Rows from block 5, named by matrix and row number. Rows with one number belong to one neuron. Each number is 128 + 24 x the weight over its row's rms, rounded and kept within 0 to 255. All counts start at 0. Numbers have three digits each. After the name is the row's rms in percent of the matrix's.
# gate: MLP gate (model.blocks.5.mlp.gate.weight, 1024x512), inputs 0-102
# fc1: MLP up (model.blocks.5.mlp.fc1.weight, 1024x512), inputs 0-102
# fc2: MLP down (model.blocks.5.mlp.fc2.weight, 512x1024, transposed), outputs 0-102
gate.417 091:165099135114092151122115127108120127137129111114138098125123116161104151114100171144128163161168147126121116131153165147115129114156109183088098086128119125126133129105166176134143123134146121108136150118106131136143102121137143102094119130101140129132148070132092106099137113148133126139118153124147154153130
gate.418 084:102108146115174126087141111156101088109153138138127181133174150089154140130141154152136136087113142130098175102133086126140156124145096117121126124120095151152156122154160160138163107122114121126092151152132092128102128090114145097102137138132145172109097127112150165154143086131129139116172165094167087113131
gate.419 093:115124149136175085115175108107164147127131102135122138151131131178134115122164156119166127145131111134077121171092138084157123125123126144145108159117113122095160172099132107123106095078112117141113135122190161116161100154114110106089151101152140126162154166132157118132131087124112113139134131152098096122161
gate.420 117:124159174167081098164132140126118150143133130170088113101114082086137180145150116133097088142154154109108107117098132144095121077123125154127093118141131085113181159131097113127119124100115133112102131135141110095137137128152087157151107176126110150140114103122096103102080124127100148136135087111119153071120
gate.421 113:099150182101110173167091089190142095132124122096084130092106133143109120129112093108131160141093125141133119153083156124108095150151114167124153119139123081148119106084139124101134142131113115119147156162123105099113123171119160166163140150158142111076112082145094139142140138170105166148119115212125108142151
gate.422 086:100138103162145127107150112127163118143166158135114179083091141097183107169107124143106102162129156103172074117090110170145126110150125132128133094134151132116108125120132141145102104140131149110130158124092190113109111110111171132086135113135112124112089168103108182109164171138156123151166101109077142127093
gate.423 114:115143091128103169127084142153122115133107144163091120164109137116131132138132150163173107114109135097108083097116127121102151115128150181159180160128112147119178150129124118160132144084115113149100141126162131127133101144145098080158120126124107086124137118121102103161103120124089137117155138089132120077126
gate.424 098:088124143113135103145105107116153136157141145123131147110139124121137112144126151140124159157145140105182120160147132080166107118134134125121130122135118140113134144111096146143131125130131140129121135155102128151127101119101132099105102129143129167090119146107166111094173179142116137152152097095122092100102
gate.425 109:111123149116145113116113087125090098151134155166130120126161101118164127113106134151164107115142103117123114142121109102098116104137171059155136149102114123102110133120135163092139167108135118130095144099180098140092144139156127136136093106164107134180121089163118113089156139168129125131132119094106133156092
gate.426 097:097139140130141146130133117114142091116095158122133099131153123109091120122116139150136141140114103155114124140161143129108136120137105125133125112151133142112144123110117164129108155148099098118125142141147130112072107121097145150133161133076127148143125095149118089134158099173133114106122159140191105131155
gate.427 112:155148147148141131128139119119121075121143110109148187087108155117146119132067126121136167140133121109125144139100117106106135145143127119161128096112091129129113126123193132102115090134098167092115135105097108130167166138142160117124136104149088117162141120133129096137140131136126110069149125091093108146130
gate.428 089:141131128118136116104091089155150136092094117125148144127118141108140123108133131096110108094146133136102151137116124089115152107149148136125158099162148141165150119170108093096108139135160141117135162152147074115124140126109082102164190136142083096097167147144152151160136141173139105098111112141166122126104
gate.429 095:167109116105143087143128136095132127143147135113139149143090106117089114152099088167109141114150115136150146133135109078140100110150150153139101114107116111108116098108141109106122115153103117123182086138097095092153101105116132138140135091143141100081125134127142143148139128128128137163146103137121146086158
gate.430 095:076143134114150141075125123146097128138127165141163148102147117096148125133115143172145176088155103105145132117134157105134121107111174095103116113119114113130149100098118088126141172146085106113102179093155143095100089145137115172133152136169109106115174148121100185111156094146165126142136132126108159158169
gate.431 082:170161155159126111094148108108151125104109114083122091135106120100139106100128114124142138130114103144164089151143148107151125138116104157106117164167139109121085175133134146099138081092082118168094114092092116120124101151141140129147116112117129142100153139098166113159150153146106107089126161111151096133097
gate.432 090:127116080106113160133099121099166109191110138077156150143115110161140098148173175154153106123136142098098152123160117111113115126134137152151141111118136131129137130144122154109165147114167120153115140125171100123080118088085129134099140139152078120147158075131148133146152151105157158176142167113134106100096
gate.433 092:098141115097149118108138126087141127133141092161138146138127093157159117136139140129143117099122118149163141157079137157133096160147153117104140122133138081117104126129150154136130113125164102096159084142148083100127123165156101105141113144168116107119100123130099128136139150136134148107120119156196097133128
gate.434 127:117158096112148134082123120110111154159131155151136099174138156176165096133117140128092126104151122111103091129120156143091145156086171153140182170122141089161181142094099130089120155145156139214125140130095132125139145105139110097109077146071152129123147125130102115105116102166080085119091173101116144120121
gate.435 089:094154128105106118155077123140138101119101167094134110143120148171070136135117120148130143150154153105130147129126163132124166140087134103119115141130130144157150126094106085134155114125121126159092135091125150105182135117135142146133109109131077155121111093152148148114098136121137122135170130089139139170089
gate.436 080:153098144131124101131072144157098152087086125115170140158157137162153120086115106106135088090117087126142132118100111162125105153149112152136152127125118153144104153129092101163095105098151134143077097115114128165096146120167181102094146118164156136155135139120139109155113148142090172107163154120109133144108
gate.437 098:112087165187153153157113130116101162161143093118099155094170082131153127131144097069154146160119167128146101133169123152107170116156130174123139122136113106115081182107137130176145152084103136082138125135157167136107091126118112132155103132112133135115086143126112131118119106174147082150116149159141156173113
gate.438 093:098134102111162153148098147196108120097130086145138140133111111110109130100129165125089105158121096132131152139105161115124146115116081128131161128145139126158092116112139129109099094126090125108112137145138167121077130174110150155138158114160103148162160152126113170137110154117132095161170073114113121120127
gate.439 120:105133166133098094102110147114109102138094100118148145122148118149131156121124168104106124120110143129101112144138115069125136121110087149100128103170137128125117142146149139176160128162097142063119187148155107122114120127125089128105129119161136155110111136110128121071118190107129090132129160129132109110122
gate.440 088:163099098150142090131122113110187123107103129119098152170151141171076134117160119120114174140070158132159125180119083143116124109095130143107114098136158134131129167164122109132125166119164103144145135098142150085109104163146100106144148112131126152166132131102096107148156106107112101111156116145116141133127
gate.441 087:140142134136145111121142162135141159101152174108169132126118168142152133143100097085085171100135124109138129119177154125156145127120115156078123159076134151148139135172176136129128117161087110130119085102131157140124129112121146131130122101147111101127135071120133110126100109132101108095120130116085148128124
gate.442 083:139122123143112115174132123097068112111144172138124129102103116147123080142125102158152141118136144150100095155119116137148096113127110083147127127080163161136092096113167107158118138127127128166154139134111193141118147135097106135085105136101102125120120142107127153126118150150162099121109141126128119113104
gate.443 084:104132115149094117141141113148144101100111110097141120101084133125129090113143113092121119107114124105131104105147152079156128112160119144077141091104144111166154147150103145127146152135097112104100162123140145129134170121161114145130149154117162098134103138098088123125115106134109147145165086129147111077153
gate.444 114:111162117129120116136107110139174094105121169100096142157143113091146105160127107141143120164149139156126117161124116153094093118127155106111100182128136115161130133156071076119122117110110140129133106137132146156109116119134121126131093141131135135188096051130149109183176156151116127197121125143162121140138
gate.445 092:136138126088124144154092089137104146102146116150132119084161109135121105130128103164115137100114134151121100096131116122142137156098127119120134156076120130127130098150147114089149156125115125140124118117134146128096107175137118136116116106123120130121159187134165117116165108058157079121127156126160110141099
gate.446 105:099108120154116112143118137169111118113127157107144123113118182126087113108098134168147153122131137116113124108096137098126100137109114133134130105145113111143161123145159139138095132131130124104123151109123135131088158103128124164111127092123077084112148108170132101086079135106136155086160119169160124125139
gate.447 087:093136163134128110122081129144158098101150126152143174137146136093143121130079137132120133114108109116128123168167132119113120129118128162148098145113102147136126120123132136114156150116098141142170135167110137138156109091126159136089097187100121086115103135131137158155162108097170143137099155095157136131110
gate.448 127:128128121169153127120105137153119171121138140145156129107155114126144157120143135086093167169155117128116111085107152153144115108122099133112092144126105116154140119127104110121150129110102115099153096132147142163111150083109133140100156156109101169114102159127145123159121114132119084165145165200090166122090
gate.449 075:143127111153125119150127165161157166167137161093160144095147146080104087094117094113155092165124106095126102158115116089149140096087104091130102105147154101129124139104155113111120145089101114122110168135124144143138092144113171142127143155168140138158151087121120120112138147098111109094119089140149131152114
gate.450 087:094108093121133151129116137119084154099133139118105182158153131147135164148131104145108164099173138103158137141136173137157154119117105133111108127114152133109099136122125126146137114174134146094176122111140172134129166135146084147154129155137075166119117108125103157083120180155160080134129129119119109097101
gate.451 084:121189144139124155142177132137133101165167150151171114126117135133157139117166143145137103126130160144104140154109135121132091143125099134100143138139094128159110109154162127128117135108166070121107085163102106112108096140129147139129113089126160152139106137094125117092147142159123130138129129145119103142121
gate.452 106:137141139127122124116154166131160110135135107141143127145097156137152112103132171127121156136107094160126179149121160130087140110110097130160163100163115093121131088083137095129121093120151115121169162096120151107134163143131081154117119144105149172135120128121107155157147109091113116139092100096128130119120
gate.453 093:116167097160096130126133132128146146119125146168146082147165118099139142170145129130119146136099149173096141166136152125094138105156108136122073168106127115140127119129127111139089117132113096152159081130106139170118112167159132125110110128099112179155095136147099146128109148138119155179158159120143106082131
gate.454 099:130121143131126123162146143174143148145127133112131130161109151131124148168157152117102133170177122122166137124134107135120119162135140116101116130165089120137112145108122145155137125125114133099095156106148140119128116136152092099127138090115159154107149130112139134165140138127169155102134101110104120110135
gate.455 095:136121126150164122151150143128129167161123165173133105173125096131109144128112115144114124100143155195091146127186120105149136097081152140138078103059100133129109101141090130133133142102119099128163165161099130149174131104163148137160134120152130114096108134129124154093142092144106099144113124155103137121121
gate.456 114:126149093100118126103134110116117131097099118147113119195092154095137123102147142124144135150145147152105128142103116098139143115084107172108130122095129142141130111129141143185123119129138152174110141127090149077160152133093145133112119107128171114102096111125121131100092108144086155113151153132115102086115
gate.457 086:184159168114148095124148135085099150101102161106115115156111141162125120152121164136132141109151137126167142087192146119139123157108141155087142115112124103090140129108167103157122151120136146121129151121100177106110137145130149125132191086118115141114123115129128110147098133109119095124140139139158151133153
gate.458 129:137148128160130143125091183169101123140158103064120139111154120113118098130148090127092155075119176126148121152135104119140166124104137165139106160162097150109106123183105115122122142137110124122113114137180182118147115179123117168128152175118079153104143160093150117121102127106128101099098145109129125159164
gate.459 096:157124143152114174146138137145102116100096126097187163199153082141157159161139133115162091130143122133141154132104139129089152153136100132139142118121097109099089096131124117176167105142136131119098175146116149142109153147104172095137158136119163123131116140110106107161160115140112084138133116108103135130130
fc1.417 092:135119158167103135134146160104102156102131104123137141131107096134172149143119122108149121127150141131119168111104113095135091129130100119148149167063119143128119114096164142176164102168120143155105122129162125177102151079138109096126156137113140109117089150096148070131062169113095126142130148130152096124111
fc1.418 094:138133156145127146140157139111160119128162124174135072126146132146118077158143106167087127127153101115159138104150094151125148117133111126137113131179138132150132138167133138091080162139136133091123108122132136142123114095159119148117115136118117111157124128155098119123100127096178157113135116139094141111175
fc1.419 094:105096125112122092115139140137122107155119136142146174136140136130110142130113117144124114118146163137134101082108137106106123134170076167107075121154124137134144089180112101134148092132162104097122122134137164122105130136155144105118101173095115099164102134130114138112130144112149128099181125109159099106101
fc1.420 108:123130161158139111153145134129148104130123082133142130101134149133132131131105109128114146122121126176106100104136098101087133114171129126149173134122154111139112150074131095137144143158116143121068136120206136158118122118136143105134107107138127148155125150109099135119137145109112114122074103123112162128164
fc1.421 106:119134117119135125097168135131128099138140083099111147145112151148078084138154106155144136112118102150122145163135121121150143134100109127114178159115090116139122102107151134121158093097152117152146103114143118118105141121139138100124136128101114116114128150095120115146123135120122164156132129170162120092163
fc1.422 085:112111107139133138148144137130137089105121118129115110149119152138137125162160135119108185137147154135151138111137094165114156099129100143142152122135134125116143116097114088096131089142154127158077085171100152122146130140159115158099160166093128151111108130110095142117165149088172162127101139103124095126098
fc1.423 124:175147196126184097137149101120116150096102083104119083149106127115127116127112149099126087095136135118138139104107147066128100135122130119110159116075108131104166111126117156125099115127140132161123103127167128086128159101091083127150138121099130109091133087147174127109090132094167108078124170130105124182151
fc1.424 098:116144143109134118116121128089116160157138118129093178160128133097156127124122117125144110103107117167147120122116137166157126116141103145136147110125157127118121065112108114104125134140112110133138088124128117118107118072121149132125095155092156153121167141165143130125148101152128150123101142101113126151134
fc1.425 101:096160137091159098106122129149128106142153142145138130131114165109160143116101100171130142125146112166132091161162172139088099147153123143110084134098125139136142137074150123110164161149128120102160167141114136134112121136135118116093141143135169130095122099120139116088190120091147130145163142122129153106125
fc1.426 094:127080116113096163118177176129164162147136128082134127123156110124160126138093071124145117111135149119143126147130131125138174114154106113155150158158155156117106168117116145131120132128164116072115151111133127119101118152129120108142124101102095156144147085150128138123173121158089125139149116165126109148131
fc1.427 112:119151142116153120147163122103173116123142120158105171105141121149139105157120125143136151134154178079152135133141126133130151145188095080129147109170099129135147158104100133085138132119109128168163145127119122108150104089093114132078154145104091155216144113103147122168162123154184141133139154148100134093190
fc1.428 089:113168107112170152111147147125094141177132102147165125127150130096092175130130165160105132118172176139116181080158099117137179158118140092154170140156163110179091132098102125088148086090127158158112113100112128114143136136109131114162139145109162078139121158142158141118107100104123094147180095164110135098144
fc1.429 091:161140122092166116140115144160111110127116135145108107131164168166091107185147138130147151150103091096134102142108096141091091148137094160139126148125130170136129098087098165100167075167106142093111128096095123103113119119105110102139150112144157098157173125106146121152157088108124094107141145090102115167086
fc1.430 086:099143094166160185147131126135125139110086147108113123128168121136156105093116117155104146111094120088158092162119138145126113150125124132155091141185172164130125164150075159107127084105116094102172109148134116129090141159136136159118114105135094126142157125145090138105135132143153151166124116133183157112113
fc1.431 087:105137131115150136114132112099129119164136131110092165109113107153142089117161112139168133116160106141114133163141144158117090152123117107142111127098138113133089123115148140151133109134134110151154097099096156119109145155133156179106126120145154147140144141119116133141153109101155149115099158131114094132129
fc1.432 099:100149104103148094119150161108121108140110085146122089145104152148129103126137162133125105165111151138131121134120110109104126146140103166166136134142106129118145118077088112125148154106112149123177138121081098136157140131155109130131137132137155120138148164089099104113118132104137096085126143157145116093160
fc1.433 094:118118134119116080179136128086123133161136162115149115132112094112115107117081125176117101125121130090153113152115139130116093145100156137150090114107131124132159112159095156136122131132135134116111064143146098141155101151160115133091107087139155158151148082132092174144118119101153184125124158131193130138130
fc1.434 113:093088117099153148140184127104105102167092136139084155143138143118088125140097105168117134088137117097179090171142066142161180130151145156142137149116106147161138105101115179132127135137118124120117143112178143160091154130105109147123137139157101139125128086156154139122134143119145133102147121116102112127139
fc1.435 094:130110107091148157136131116115129104134081118119130142112148127100127102121111126091136144163143162120122108141118139106166141124102132138132151072133157097110106099095161106146121146175127132107116111115127164128119068140161100143176171124156116109171097079161113123136156141110121137125145111123150132150143
fc1.436 080:149130111158070143104167146092110125136105123131150166098137101134109145139118120152100144106138113154114147105134120129165119088102149133101098073094126146099153133113093085157162124117107104087134096085171130118104128095131092165110149095114113099110149116098097101116164116134130132156103120123113114092108
fc1.437 088:132122133131136117118147158153095115136104137150118112105112156120129133130086125115135115141167146181080142098106132108145102132112139091123142132128145084153118158108144125142086117093120119152158134149136164112151102171149108134113122128117147129159121116181153099107100132090096139130163056138109128087141
fc1.438 089:155106101159156123174183161140153107081138137158120133086125162168171137147115124115124130109170166093179141133122110106137166096138133127138140116127154129113171164124132113099130140096105127119114154105119128090064102136144129109116122153123106115103132100125137107112132132152108128166133116091162114139099
fc1.439 124:116116125107136127088146112122175092147076121106079130099129112158119134132104110124133106105095108160159118123140098111092137120148134154126113122116136119068075119145128111159093123109128140133145157139110135136107080104128107146128138119139137117108162178139123105130130162120122134184104161155127114082101
fc1.440 092:134131145132105106117154159133150134149139107150143088167147146094149166128117148185159087142117121141154104093141106110118130144112147087113144147124120114178114087108164106110142097097154126152095104062113141160139155106102084131122115141145093181137111111103172106152111104144174139106156144161166113090111
fc1.441 094:103119120137145168150081133092152110092138170118119114144128136090118103136109124145123149105142108177130125134169130116108156147122144149143119090150152113131151133127155136101096141156109156100105111154160134115134157130083089145135118146155137117096138125159102104166110120098158137125102124145085130136132
fc1.442 095:108114119121144102187143149160146137113150151128142103140125149106132113158122091146127126123127111141127110096141116129154140136103171138139128109159107132090100119168136104129155094118133109110141093117089090111105132145195140178127084079146156149112165109133097099142153162159107124108145138152118109138154
fc1.443 090:136160148126179165169130151115130140128162127134164119134126103103098071108111133131083115122112121086113163101107186158121136120136183113125128155097101127112131100120098152107114162099130137088129113147159120142108128129151168141095126118121126121170151129118108097157135136093135134119172132151165143116159
fc1.444 106:095142143110146116127140128148118157119151172116133109081101079132127121150135102141151138135128131145096093102107109144154166115125151085127150135094102143118131089140120126106153091118144104151170143119141154104143108127090149128171072141140130139131132120168121108147147100149105126152120124095148134152132
fc1.445 103:130136075154144122153123168125114137125163118130136140116126132137129137162158094101105192120114135122144128147147087136103177117158121130116112114086154145141131076144141143135116142122122084109120171153128162119073109164133134097147116108111163142137158118119105154074116103105122113087097128129153125120127
fc1.446 096:123147104159111114147153156111154099135098135162090138109111136104102148142167164152126113159129161125149143145112099142099135079148090119161109104125102137135112120154114112100127115144120130080114132098136145166149151085099138123119089122108133105138138130136115108137155101141126112106106142122094151155146
fc1.447 092:128143133143162068141155148146076140114159144145118083145109150143123126147124184151118114114131078155147142116135135114089109139124159108128154101094131113095144150129138156127085116102175103166103119132114164099104141181152113127161136104129118157142131124157094130085138076113156114090098113135108103157110
fc1.448 119:109104134140126125094105163130099140114127145084145164117140115114136136139138164117133103155118120123154150101173099160132060132121162114079139121124141140165123125142113119106124082160086102137120136120161146131143100177117100133157143171124125119151151132092147122124136125146163148133133142116145087162103
fc1.449 079:157107098147151119162174107154131150156154163113157150134127161119124115128077106121136124142158099144135128114093099093133127124151139089109098166103160137083088151094136165167160136108166124133144164094157156142123171168102152107113151103152112135161137112119153130151082154158078135106153164118139106150131
fc1.450 085:154153110107154150145189129099128143140090133152133124154110130164140134174157137151093164102115120139111107163091113155089108118128143148133148106063147126110143120077154122117115161146152105130137175124140098140115116106093093129134155100141128066133112116140125092128112094131107143144140154160085132117123
fc1.451 086:141092121116113100117156123156110132115136145173148148144150100108154157121131112102146167148169170111123136147104106148159160173105096158160092131127156119148156124157139087131111117132156140138165133150152147081158179135152092123111084120141137123083113143117168174165109106120085091125138119119118083133098
fc1.452 098:089102150114176121106159111118141126125092095153150148129146153132095109085107102150145114146169114149166121122167167165136173126160135114120179115155085104179143152130124140112161137152106140111108095167153115120134124172152121177158113124151167148117099106124111154122128082115163116138096113130139129094151
fc1.453 099:141153126131145111078143102116123151127085151123142088143153110149094143102117123121109122111162114118092089167155175167137126136094096141114130089141103118154156133153103132099104110079118142129075106162107093126077130162129092115151068113146112130126101094111118163149111120116136142146140128130084135156083
fc1.454 110:121145123156088129131125112158129132101121148070108158149146163132102119120096123119120148130145093103128103116085153117114134151175146113118140125054175139092141113102106133178156140138119159113112154084134102115132136146099170136125137146141109146092111157107112180163102089120132112130132086131133167111121
fc1.455 100:135111099131094090108119075135130111151128109163109133126168181119085124148137139143121105105123122144140138132137085149129146151118139136101154148132121144132136098119115134123170160140119161130132142113119123129154157134108091069163126113095117094122132125148116114118171121121111108157160159124165145080147
fc1.456 120:166139124145146121146100147119104118136132102124125123065159108119128090159065151139107104136145107123160124136129146118132145115123145111103154114099096161125153121129158162111080132128085132125125103098199105139099088139174140143123135113120118127145122096105134103114133137134162160192092159142174146137126
fc1.457 088:158166131134127124166163120116159101139117185132159175115112161106133141136099101131096162123140134126114112167105144112166128156171110129129101087130129141111123117143148104129112179148124147161148150131118101138123117112153111135129101152110110134127128144172117142108181100121139158110170124153099086135112
fc1.458 125:083109127060123123154149054088161133121127127157106089145120119155136122113136165104158103170152074136113127068093135137115080118146129103115126093110159112165153108127145114133088146087146168147113137116086113138139166133146119113126094103151142084162115117148132149133171107135134144138146139128141122099125
fc1.459 087:153139136135159115127118115169139131143114133081097089146112142110125116155143150127153142123154140095158119101177098122140155129101113098120175106106122130084080103101148088122094109154134136119124137093144092063180157166162091132121107128161164127125125084092112133107113139118096152122132132154104104164138
fc2.417 087:145123133094163153141158096166142075106152102141115102109154107126136136128112144133166122133142124166161150130103143134140109110092144144173112129158156109116118155163133104112116140183140112108105131075119106106096128103116141104181144114103127161150127123130116116096118121124098163147120164141129108098179
fc2.418 076:171088140126108098140143147136085146140142160088118132157144106128095108152141161145146111136109130116105130101154142145103118124127157183114132148157127182153145102152152152140170139188164126141147159107129139139118124114087088095156120110082165094100083142118161105165100136126121178123125129119105108131130
fc2.419 092:095137127126123158143089121132163148148120157126106143103144099111107154131117130118156165122148110145108138170125134135153153186152146122099099123134144105115117136127148146131110186165135114129143128156134152107116126151132132142116096176142119125105110077168113089169112134119168151111115107133142124116112
fc2.420 134:168083151146089107155098123138102109124150151115135150099084155171101183128138135129074137134079124118137107150129157150146145107160157130101136137115156112081108106095115149142138136141183145136106117133146128119102139135131121116113124126129096106115126157132137153106090137145145141142152171151109155108123
fc2.421 117:166134151104126096102131128138157193139153146144127136095207131129086136159125115170126157140127135112144113079157122162118174118135121087144136140126107073125112108150136166135132141074126145151140111109101134103139125115150122116111132121147120134115132120145129156128151119156094096154118126153153101134123
fc2.422 079:156120115095143137106099121100106150112107146162155139114168139075139144120075147156154094140148146126177151104102139105170165117091172163138101174139113170172150117140103158110129112189133120167100099130117095137137134098105119110112157089159168164108118082130162143146082105131127145119107142156124099106164
fc2.423 135:169114130105128142128117131143127087119128167121128138112075158173126106111163131132143129140118142122093139213107155117110095112153148112137119123153139158108116118153157137096137081083128166162112156121167132161138132111162127115115157122141109152100090088148126133119130132119175132142143137116112110133113
fc2.424 106:096125131154072153167157110144127116179120142121122144120090144125110101102146117092104159111149147125126143233143098160149157132172145160083105123160112120131089136097144114138135115116127112129161133153104130130148115176113159151132153125119120119114169130140157124164131155142104133176147097135135132151126
fc2.425 102:115160137163138147104138139133124154118138137104120126109120148124116136127131120121104148170075173117141158117149146141082172108129114107146114153137124110147135123164123096165104126146078126158079111174127155141125163160110136101153144162106161109127111158167116139121145120087109139138153124155107121099119
fc2.426 105:149111147149142077158108158091126125080138126134099146104153097154165106138159102108093145077124090115100111108117125131129121122084144163160113165115093126138149118106144121151138139110153112147129105140166129145109168098107125154100154119130135108179104129134140138172154152171117103108116126121111141115130
fc2.427 110:120194139078142110095108137117119123139117121084150106130132143099177143110095124117098132112101086125147100154154121145160136141153144105109108087115103153126116153095145127090096175124148146146125173135087147146148154164158135142102154185122147154106140172127164150110109095135121107141130118124161129137152
fc2.428 088:157170145143126169098131148133098092155155129084118132117120134112193121152106146107126102114109118113115143145158112118171156107153166130121099094114101139112109093141111168137116122119142114089165174122105102137140126133134147137127128147086155147155135155129131131083147134125165147055092146141165144089116
fc2.429 081:160163135107114134126145136143104166119112139110138108117173124098169165144144116149141106143120097141133189129149110142149120106104157101097124112135136106112117148147145109137102157158110117146096147164127112153171134092135148150152089120145151139092107110164132155158096149145112096177134102101163116151135
fc2.430 094:179101092133098117158163123097140191115155146130157146119186111138155128122113154096119107151164115103119175061093135140121096090107110147114121164109147113137172132080115133137120121150144116138157151108140131127137094111109121128109140134140168158079111184122134117146162140117121144169143110101118125125112
fc2.431 075:108103119138120093140174102136159186084122123152197103136153097148147098122095083146139149118141105160168125124111106129125127086142102110153146090147129115156133145150121168155143093105158127171161117140148153125108141149146148126128162111085166148149141080158132168101129177146111105157112109143142157126083
fc2.432 105:111127125144135174112122113156138055109116099139109115146131137083175171079113098129096134128126092131113170177142109138108103124107120146105120085112157102144102158143123111074108142073127088147153112115155139124138118117152115139173166125169149139147109117133130111139119107114119104128118112094151140126119
fc2.433 106:131118117127163087106105135129095209084136144165135114105207142130106108170150131147132120129135123096118144000146132135154110101094127123128146150092134137122178143130107136164150104183122148148133154159129121087104127125136156130125103124121125118156106105128173127157169143094117154135127125166068143115114
fc2.434 120:143144148099113142097115106115127109178181096133111115096052080137160126111112120117124093087122103102150077207134111124110138097141149163099082129141128146119111108119122173127158123093117131135119113130129167116104155106136140078108125128118092178125164116109104114132104141145100148135106145086179167167105
fc2.435 090:094136116158118136112140157140108165114137120113147140162078169122125150140154139136179136108146144159157110149079145120121129098133136140152105153123143132179138149124149159145122160124132158145150118163137093125117114162160106135066122145131135097115171139123198125113110092149141133126129153144133141143116
fc2.436 072:162114129159127139138091113143111123176125139124154097171154155127151145137084130117176142115142122117105168131082136119135152110092124121160140079141117081145094112168106129130130135161128101158105122114139145130134115126176117095141147183146076156128140103102139140158110127143154154095096132126124155121135
fc2.437 097:110130141149123144106131130159124102086110073131096144124075158139119135109134143132142099124129137110093131196128137122137103188152135142138107100150127131131102126112088153095150099126097135152086152125137126099073126090143145137109098164150136132160136126108057178177162107089093125137084096160158149135128
fc2.438 093:122148102120129099136134144119137164087096098142165167103110097085137158135089125154183096159139142126146087067076080106129128152138099157168130099137114127189149149127143110120116142156114141119111146132115104161125130112140139101109114099152127109120107125099153138149107152116143113134156096139112102152135
fc2.439 112:138164137106139077128111131111140145110106166137115146163138140143132107120154071145152153100136160128143100159108151104119185178108117131130158142092114143169147128113131110136136128135121131139135098102116171139107107135144171151150131123132121092121115093116138113118110151125127099137105141123130087144121
fc2.440 079:146114150124120160108101098104169107134113107182098110155133135103098136140122094122122100090150114146119143110081130111147181158132146135127150164133151121127092139128121146114142123159161145166091106153097139140124133149167150174148160099137117156125106143114112100113170140098122082139147112156143140098104
fc2.441 087:140136150117116159129125100120102100148089101163105114149100114141126122174141138129109147171079119107123155140091149112106129117136121134153143133136160181155140127118142172124076103075135108116144124129120101154121131117172142089097117079169134123169118114118164118148117145176119146158147103112136104122139
fc2.442 092:115162077160156122183082105148103109079145147119107105140111130119149141144137149112114122055131139131123116114162169119132129147153095107108092114130172154077125124156147151128118128149142128141116153102134159132111125124128123108128157149110130167121119132136091143119154134098164096152126128107112135132103
fc2.443 093:114125199155116141149157115117140112116156132119143089093069147174165115102111126145114145166108140132135097167119161136130136137157116151136137092109093187120089093111119111100115102090088106112079117129153115098149127125130102152094126119151129127107135155139151118093145124125116117082175133125140137136119
fc2.444 117:155123137124124137130108141106119132112141152131107145089124124126081109123111133148128090140160108101127082160078126150120132174150169149176159174077106163118174106156108112161138112132109172145140112131155152145150137138103143131118093143158124105170145094114130130164149113167108126128083134126110119168164
fc2.445 085:164177152098170072098138152140148138119111141138150144138142136118107104084105122171138124124114105116127092113099102130166145094104164137144126109107122123082099160098162109158140138119122139135152115151133121126120167115123124146098124110116161114135120114124179146131121129177111121094114098104148118146095
fc2.446 100:159154079112136107149143128159097120144131171124156159148133150142154142063151095160108116082104110113124088199163107132160123095192146101135084124128114180115145139145094126108147117147131107102163181115104139101094122116117176146084159124114134124121161152123181119117151118096097107131136131098163186129123
fc2.447 079:099130138097125151129133161102136115143090110069135160161105115116130069155114137146132097079119150117074150200120114154129115131111158158156083119174134092156121100091078127096183094127127147077174131093180127129140127105098139133105115155144138142135124163147102097143163097110137123182126166138122148123154
fc2.448 110:111130150093131155133130118117172112127122155109095159124070068149141110114119130133102132091130131137112092210078168136159122152151112158163115146166134151140145114124135110119149138135095124125083165145121169129151121085162111086147108105140120138137133106094071131088135116176128149140169102132158100147140
fc2.449 069:146099091121151128138151162111146089139132153111098136160137125109089109112108115109118124089129106130138174080083133146083125089101134129130121154153137121151173107126127146168131093154129127135096089114129115166132126116130117102103142079152157155101145148143169125140146115124155130093134132111122096117101
fc2.450 081:089135113145093188101135142132109091139104136121123139194072172121147134140093097160167139078141149121096136220150113096135127150105173120124114123118111173108151099125124112125135164155093120115125118161117105117105106107126139137098141097137114141126108142145133118112115093113128112134120126125156181147125
fc2.451 076:140098124135111150110162100150118115170063154164114099150152099110127110107155124144134161098092103152147110102094151147140168125145092104139119113119098113119157170148154128144139106136183117072137107135151122144147099165101102123152144124140135105140099136115109119142118131119155187142095126104104100111168
fc2.452 100:154147158138155139141118110119122143137160132108156119115089120120110132107160114147156116165115094104094131187140131138117121132142115110139088118151146122117136116169125132144109140101132124117155156129154095182132164095169107105111135155125136134156101149138128146137098150156138144164156113113152094113125
fc2.453 090:116128157169122176140158089103138099091116148143093144127116081145082131173118153145126148144094155100149154178110148147148150114109149162179159154099139118148146134134131140182130083058143111060133152146179157130125149076128118090109116094112118137129131116115125138110131150138102140175114136135151159116140
fc2.454 112:105124134159139179076106122137118077135136138114129112117071134137129167157105167144111119163136166101140121193063141139100122147144117124127142146157130098131082147117124140153149116088147110149119122164097127156109149153142118141167124137111145183131151121138067099118123104135092143128147120114120117127113
fc2.455 090:095138177153138149110152097137133158129140131169163093109163143114116105129110126154166134121100125109117142080100091141125109084141100152095177112159101160085146135167126118106137121126161130119162155124145121118125162153134100165144082119145149103122123090121106101131099150098135162113138119122094152142134
fc2.456 119:182105178097109173144119131092144094109180129135137131103073122109083145109123158121157121139143153100166109212139131125155155155173115075154154179122092111154130145094145139141106140143121110127112158142092137105158111121107101071143142122166128154094158122101169099101101135146141144140145122117115113171148
fc2.457 089:108148117098140169162133098160135123142148155149137133090110081147111122110123130110129137123077146124103161154181120145169151122099114144123160158138103137105104078136100140161156110133110134125102132172147102124121100140126109095138122151139119102098166149108131127151126130148119135100112128129142138125134
fc2.458 137:126119154136116196118093124161101061079121109101125098151029138100144114126131114146149162123138149126128121239092104127159146112131124169113101164137137119120122148128129093116114108135180148125109097146129113142143100141119133149132160101128126148086131135117137126139152127127149136137110139112139127159123
fc2.459 100:143107117103090158098120115107134105129126151096118139121122126117182168143144139150138134113128097123153152099169125063118115101102100145138087128105150134144109149113169133155120125158102109146115156138159105142117136125114155106126116120151146144101115159150124114103115113160127155101177124095127095087070